Weights of a small image super-resolution model: 8500 steps.
Rows from block 8, named by matrix and row number. Rows with one number belong to one neuron. Each number is 128 + 24 x the weight over its row's rms, rounded and kept within 0 to 255. All counts start at 0. After the name is the row's rms in percent of the matrix's.
# fc1: MLP up (model.blocks.8.mlp.fc1.weight, 480x80), inputs 0-79
# fc2: MLP down (model.blocks.8.mlp.fc2.weight, 80x480, transposed), outputs 0-79
fc1.2 108 [126 144 108 110  97  96 129 146 168 136 130 141 116 122 137 176 117 145 116  91 149 100 142 136 119 139 107 105 125 167 144 116 149 121 175 153 118 132  55 146 129 118 104 167 133 136  92 137 151 129 193  91 143 129 150 128  82 154 150 130 111 112 134 152 110 125 122 145 136 143 133  85 179 129 138  84 142 143 122 121]
fc2.2 087 [134 135 154 136 132 159 150 119  93 114 151 117 169 157 114 113 124 158 139 133 128 121 156 134 156 132 109 147 118 101 116 102 143 122 109 119 104 145 153 129  98 181 134  88 143 126 121  78  83 117 113 155  89  78 135 147 127 148  91 102 158 137 119 112 111 114 125 121  80 133 161 176  84  93 111 125  99 106 114 100]
fc1.3 102 [ 99 102 167 150 111 137 111  82 110 111 125 124 146 143 150 113 103 140 108  93 158 150 114 125 116 108 139 113 137  98 112 141  94 115 145 124 168 133  80 175  92 123 105  85 129 102 125 161 135 141 138 112 119 125 107 124 119 110 179 151 154 137 132 137 142 167 140 136 150  93  85 153 193 103 138 159 137 126 146 141]
fc2.3 118 [ 87 144 126 131 164 111  74 154  90 159 100  76 114 114 167 133 102 113 134 136 151  97 154  99 168 143 154 149 107 158 165 145 122 138 123 134 148 122 180 122 149 168 139  88 169 110 141 142  87 103 119 139  94 119  95 116 140 111 116 152 127 147 145 156 143 122 154 140 114  89 145 124 135 136 102 134 129 121 133 125]
fc1.4 104 [146 139  99 130 143  97 110 153 117  91 122 130 100 116 110 105 111 119 152 136  93 144 108 134 139 153 104 124 139 160 126 155 117 143 103  96 128 145  85 107 154  85 142 131 115 131 128 108 154 126 120 158 113  91 167 140  97 117 110 139 162 113 181  97  94 155 109 116 159  95 124 124  97 154  93 195 150 131 153  97]
fc2.4 109 [102 159  93 124 147  52 108  93 108 139 125 120  93 107 124 114 138 136 173  85 122 105 109 112 177 128 150 152 158 116 136 146 151 114 128 156 130 127 193  99  88 114  96 164 107 142 118 149 130 130 125 157 145 113 121 120 100 153 100 154 129 112 114 139 106 151 135 119 137 107 171 119 143 123 114 159 131 117 139 157]
fc1.5 101 [115 116  93 142 146 136 147 113  98 141  89 117 135 143 149 137 133 139 137 137  87 105 129 129 157 125 119  69 162 149 101 130 111 135 101 114 114 138 154 123 138 106 134 132 157  95  66 114  97 109 124 152  86 104 154 134 102 132  86 156 118 131 161 146 147 145 128 156 107 120 154 109 128 205 136 167 125 148 161 126]
fc2.5 104 [118  99 175 141 139 127  93 124 162 126  78 153 141 131 168  82 126 121 114 180 103 123 161 109 123 158 119 145  93 136 132 170 150 156 160 139 110 140 117 109 134 116 145 148 120 100 146 124  64 147 127 155 155 120 171 107 133 141 101 121 117 139 107  96 122 143 149  99 169 120 116 120 143 123 133  84 103 109 103 140]
fc1.6 088 [166 162 131 104 140 139 132 126  92 207 131 106 138 134  97 129 128 136 128  97 145 110 141 129  85  93 128  74 102 102 105 101 130 116 150 128 131 169 129  99 166 168  87 121 119 129 106 122 146 142 117 109 146 129 137 140 148 121  87 174 122 126 143 121 106 166 151 142 130 121 127 132 189 134 113 158 146 117 118 115]
fc2.6 092 [126 123 148  93  91 163 132 156 162  73 137 178  88 114 135 124 149 135 147 163 141 159 114 114 153 147 105 132 161 133 119 127 133 147 153 161 119 117 157 101 107 135 129 125 105 121 109 163 169 121 121 142 109 103 148 109 126 160 138  85 113 134 124 123 107  59 120 104 188 110 112 153 130  94 137 112 109 117 129 122]
fc1.7 095 [125 156 107 159 132 124 121 108  94 172 140 110 131 184 115 168 109 138 153 109 151 130 162 122 138 112 121 116 132 131 131  94 110  62 126 124 116 134 136 125  97 177 180 131 162  88 139 131 169 146  92 141 112 126 123 123 153 117 116  98  78 116 129 145 141 121 115 122 146 158 140 141 158 132 105 103 131  74 138 149]
fc2.7 102 [138  91 125  83 131 120 143 133 139  58 106 140 156  84 118 141 135 100 103 118 129 134 134 163  99 160 144  80 123 167 105 133 174 140 118  73 139 133 104 152 144  91 124 144 131 159 141 136 111 134 151 139 158 142 127  83 132 120 163 141 122 133  84 130 102 132 115 125  94 120 157  78 132 148 139 141 107 132 123 139]
fc1.8 100 [134 115 114 149 169 121 114 134 120 178 137 111 106 152  73 133 132 107 121 147 158 106 104 124 101 146 132 164 144 118  86 125 126 152 126 121 191  84 116 102 135 138 119  78 103 145 123 106 130 116 124 145 163 122  86 130 145 156  96 179 176 167 142 101 151 152 114 117 136 109 109 126 150 102 122 133 119 105 133 152]
fc2.8 099 [118 135 120 105 124 134 134  88 150  81 108 167 118 101 196 133 127 145 144  92 138 130 129 153  99 124 132 139 117 152 167 106 100 114 135 139 105 148 139 112 139  99 128 148 131 113 105 123 171 134 154 123 101 136 235 112 120 118 134 132 129 109 129 143 111 111 128 157 134 142 151 138 113 154 162 115 154 125 119  88]
fc1.9 102 [137 139  85 107 160 135 128 129 136  98 169 139  94 167 105  77 166 171 125 142 111  95 141 152 111 162 128 138 151 120 148 134 137 153 136 162 125 130 123 104 140 101 139 136 132 118 119  97 151 108 147 111 150 135 145 110  96 152 127 138  86 148 150 149  83  74 125 156 107 151 150  93 157 132 150 118  84 103 106 155]
fc2.9 093 [132 104 134 139 129  91 142 142 122 121 110 144 149 101 105 147 109 109 135  94 161 131 157 119 181 137 155  99 133 144 124 130  78 148  97 133 121 159 126 115 153 128 129 103 177 149 140 118 134 124 153  55 153 124 151 108 165 136 150 107 140 120 103 157  99 147 107 160 112  92 144 122 180 163 119 112 163 160 140 125]
fc1.10 100 [112 140 101 121 121 136 116 136 152 125  93 111 113 108 148 144 106 130  94 107 120 120 151 167 131 134 159 140 184  88 172  82  75  87 127 146 103 142 121 141 152 128 131 116 147 113 167  95 131 129 137 143 127  98 158 141 159 133 152 113 106 126 143 114 119 108 153 183  96 106 129 102 165 119 120  71 129  99 140 147]
fc2.10 116 [160 165 133 129 124 158 168 105 118 101 118 128  96 153  63  99 168 116 155 119 118 128 127 171 130 104 145 101  91 108 100  84 119 129 132 137 141 113 145 114 132 103 142 138 121 162 118 114 115 169 119 122 128 152 173 127 134 129  90 145 151 168 138 100 113 153 120 119 119 149 148 139 126  76 113 131 117 191 111 112]
fc1.11 117 [124 121  71 179 104 124 129 104 128 131 146 140 170 170 167 137 143 137 180 126 130 136  99 104 133 134 118 146 123 146 103 111  92 141  95 139 140  65 162 137 162 142 183 147 147 134 148 117 119 169 131 100 123 107  83 123 116 170 116 138 122 112 132 128 139 133  95 106 123 139 124 147 158 129 126 110 113 126 166  99]
fc2.11 129 [160 111 153 100 106 152 120 158 157 141 113 145 149 141  67 125 153 130 135 121  73 133 144 109 123  84 147 107 163 101 135 170 110 117 109 118  89 127 123 136 142 139  98 157 139 104 148 167 176 118  65 144 133 143 179 156 125 136 109 125 169 122 151 107 141 115 128 123 108 152 114 107 132 126 121 128 112 152 131  95]
fc1.12 099 [137 148 151 128 107 120 106 109  98 132  95 115 160 124 150 175 152 144 100 158  54 129 122 125 106 103 117 111 140 141 147 114 117 132 121 120  83  67 129 124 129 123 145 131 157 135 106 144 165 152 137 100 137 132 109 160 129  89 142 129 132 174 112  93 111 120 111  99 156 117  82 121  90 124 175 128 132 131 158 106]
fc2.12 114 [121 136  82  93 120 113 114 164 153 131 124  93 137  84  80  81 106 139 150 129 145 120 112 122 139 130  99 148 120  94 135 146 147 120 107 141 169 105 173 131 174 141 139 133 115 123 131 155  97 117 103 117 105  96 114 134 150 139  83  92 132 163 116 127  96 165 104  81 152 123 166 115  93 121 103 147 144 117 138 127]
fc1.13 096 [138 152 130 142 142 125 158 114  72 145 146 146  99 160 114 114 150 158 126 107 102  99 136 142 144 140  90 115 120 139 137 140  69 134 136 153  82 132 144 157 172 131 126 105 119  93 126 108  86 112 114 162  86 146  91 115 125 155 120 127 104 145 115 132 137 105 168 188 146 111 155 144 123 129  92 126 151 131 172 140]
fc2.13 094 [ 65 148 109 114 141 141 165 122 158 160 148 112 119 122 123  92 129  80 150 133 106 152 168 125 125 143 123 142 117 133 163 113 158 127 138 106 164 149  80 131 129 103 101 127 145 131 101  89 139 160 113  79 143  98 154 143 105 134 138 172 126 136 109 136  80 118 138  97 105 106 151 112 146 103  98 125 142 159 156 103]
fc1.14 116 [ 70 130 103  99 141 109  78 141 119 149  83 173 100 104 134 144 135 108 103 148 152 130 121 170 134 104 135 158 117  86 158 160 144 105 162 123 160 152 115 143 134 116 125 139 146 152 102  91 150 130 144 118 136 135 122 135 179 132 137 125 128 162 124  86 123 121 110 130 108 147 106 141 164  86  82 118 162 109 133 119]
fc2.14 098 [177  87 135 123 126  86 132  99 149 104 117 149 141 158 173 107 133 120 127 107 105  56 145 113 110 103 133 133 130 145 115 144 150 137 162  94 125 183 121 110 122 138  79 131 115 109 143 100 107 160 171 135 126 125 158 116 130 132 167  89 103 105 130 142 103  94 119 140  97 115 145 125 109 165 137 107 121 104 128 122]
fc1.15 102 [101 120 159 195 126 143 139 162 133 109 108 137 115 138 109  82  72 120 142 146 108 136 152 136 135 110 126 123 107 101  84 103 139 149 110 143 139  94 163 117  99 137 142 134 109 164 161 109 101 128 112 137 112 128  99 140 139 145 138  90 145 152 101  89 137 108  66 129 144  92 146 117 114  94 142 172 112 134 123 108]
fc2.15 095 [157 158 152  97 129 139 117 107 104 176 143  70 147 151 132 184 162 126 124 126 138 134 101 111 160 139 149  76 133 118 121 100  97 149 128 101 134 127 125 166 152  96 129  95 137 136 161 151 152 112 143 139 170 111 145 146 150 119 109 121 140 116 120 138 114 173 151 137  93 123 137 162 103 125 132  78 125 143 153 164]
fc1.16 102 [105 148 159 160 110 150 147 127 129 123 124 120 135 157 148 124 113 141 108 109 156 141 145 161 122 134 177 135 129 140  92 163 124 146 136 127 124 157 123 111 101  99 129 109 134 111  99 129 155  94  87 129  73  82  97 151 165  95 119  87 172 118 162 104 152 133 146 120 127 125 119 161 139 128 144 129  99 200 149 138]
fc2.16 090 [152 165 124 109 127 119 119  92 150 140 151 120  95  98  90 138 176 113 137 168 121  92 114 136 120 146  82 126 155 168 116 128 108 115 122 146 140 155 112 123 151 105 106 123 129 129 109 181  97 147 139 142 157 124 149  98 134 138 109 113 141 122 127 112 185 116 138 162 139 125 158 137  78 104  95 138 181  85 118 138]
fc1.17 076 [ 98 154 111 111  94 110 138 108 166 138 172 175 130 145 105 157 151 106 178 141 135 144 120  93 113 129 140 173 129 143 141  99 151  89 166 138 148 120 128 179 124  94 124 133 124 118 124 112 123 129 148 146  85 151 108 130 110 133 165 111 136 118  97 136 177 138 122 146 101 141 126 111 130 151  88  99 115 154 118 179]
fc2.17 081 [142 157 122  95 119 132 157 166 104 138  83  77 137  92 174  89  90 157 147 142 122  96 131 157 149 135 129 139 141 146 146 142 143 129 142  87 131 126 148 110 132 109 161  81 145 187 145 162 115 122 142 143 121 124 165 106 137 138 120 165 138 167 147 103 129 170 132 135 147 108 115 121 123 101 153 128 155 122  95 109]
fc1.18 056 [109 116 130 107 120 112 151 150 100 133  59 120  83 108 134 161 170 124 104 170 150 140 114 166 142 132 145 156  77  93 125 125 114 147 154 101 144 124 157 114 114 127 142 115 125 142 136  98 182 138 113 127 161  95  94 139 120 131 119  96 126 119 175 144 127 104 145 127 152  91 128 161 138 141  94 160 118 120 119 164]
fc2.18 072 [151 143 149 185 157 138 123  99 162 144 174 142 156 160 137 144 120 152 148 118 149 127 152 119 133 130 156 121 178 162 154 132 137 150 134 147 154 158 148 149 174 155 126 168 142 145 135 175 118 138 134 136 158 160 143 113 140 145 134 155 157 136  99 142 119 158 136 133 139 183 147 105 157 139 177 138 145 125 156 107]
fc1.19 100 [156 114 116 102 135 127 138 145 166 195 171 161 143 103 162  98 122 129 125 183 132 157 137 145 132 127 112 138 113 104 132 159 125 150 116 158  97 140 109 151 111 104 156 122 104 111 161 122 136 128 117  92 136 110 174 143 138 140 153 101 146 132  96 148  81 123 140  87 152 126 197 117 125 151 132 117 109 139 142 123]
fc2.19 086 [ 92 145 158 155  99 116 119 122  97 101 153 107  86 127 109 126 138 146  99 147 171 123 110 149 162 156 187 108 134 171  87 145 133 117 138 124 137 121 137 110 145 158 123 124 145 125 133 140 144 106 134 143 144 134  80 104 147 160  80 146 102 134 136 128 171 163 145 165 102 111 100  89  98 131 125 147  85 128 112 122]
fc1.20 068 [160 151 123  77 110 134 128 110 114 148 119  98 106 145 167 150 143 130 120 145 137 147 176 120 159 168 142 101 119 114 134 129 128 118 166 111 153 151 114 151  97 164 103 162 162 147  73 108 140 156 120 100  93 101 133 134 153 133 136 154 136 141 157 116 101 118 128 135 127 160 113  98 150 132 172 166 118 178 155 109]
fc2.20 060 [117 137 116 154 185 157 126 176 118 116 121 164 117 136 103 127 126 105  92 160 146  96  93 137  89  92 113 138 149 138  98 103 100 125 151 149 111 110 143 108 126 118 160 108 124 135 144 144 137 154 161 140 133 141 122 100 117  88  73 133 145 129 121 167 128  91 170 121 118 164 117 118 127 146  78 101 139  92  95 127]
fc1.21 110 [118 140 134 121 113 122  93  95 112 141 101 102 134 108 110 154 165 189 119 133 153 136 139 117 139 159 140 174 144 136 136 117 146 144 128 159 121 152 111 124 139 140 134 130 209 164 128  75 110 122 109 147 128 135 175 140 122 142 133 158 138 154 159 144 103 115  87 105 100 126 112 158 148 146 100  98  82 132 120 108]
fc2.21 109 [136 119 134 147 162 137 144  92  91 130 170 124 136 137 152  87 157 137 125 145 102 106  93 136 150 125 109  89 126 134 150 136 139  95 115  77 153 107  88 134 118 153 126 110  91 107 169 168 126 155 127 103  97 127  85 163 163 102 124 122 104 140 149 147 160 167 110 139 118 139 147  78 127 164 130 159 130 122 120 109]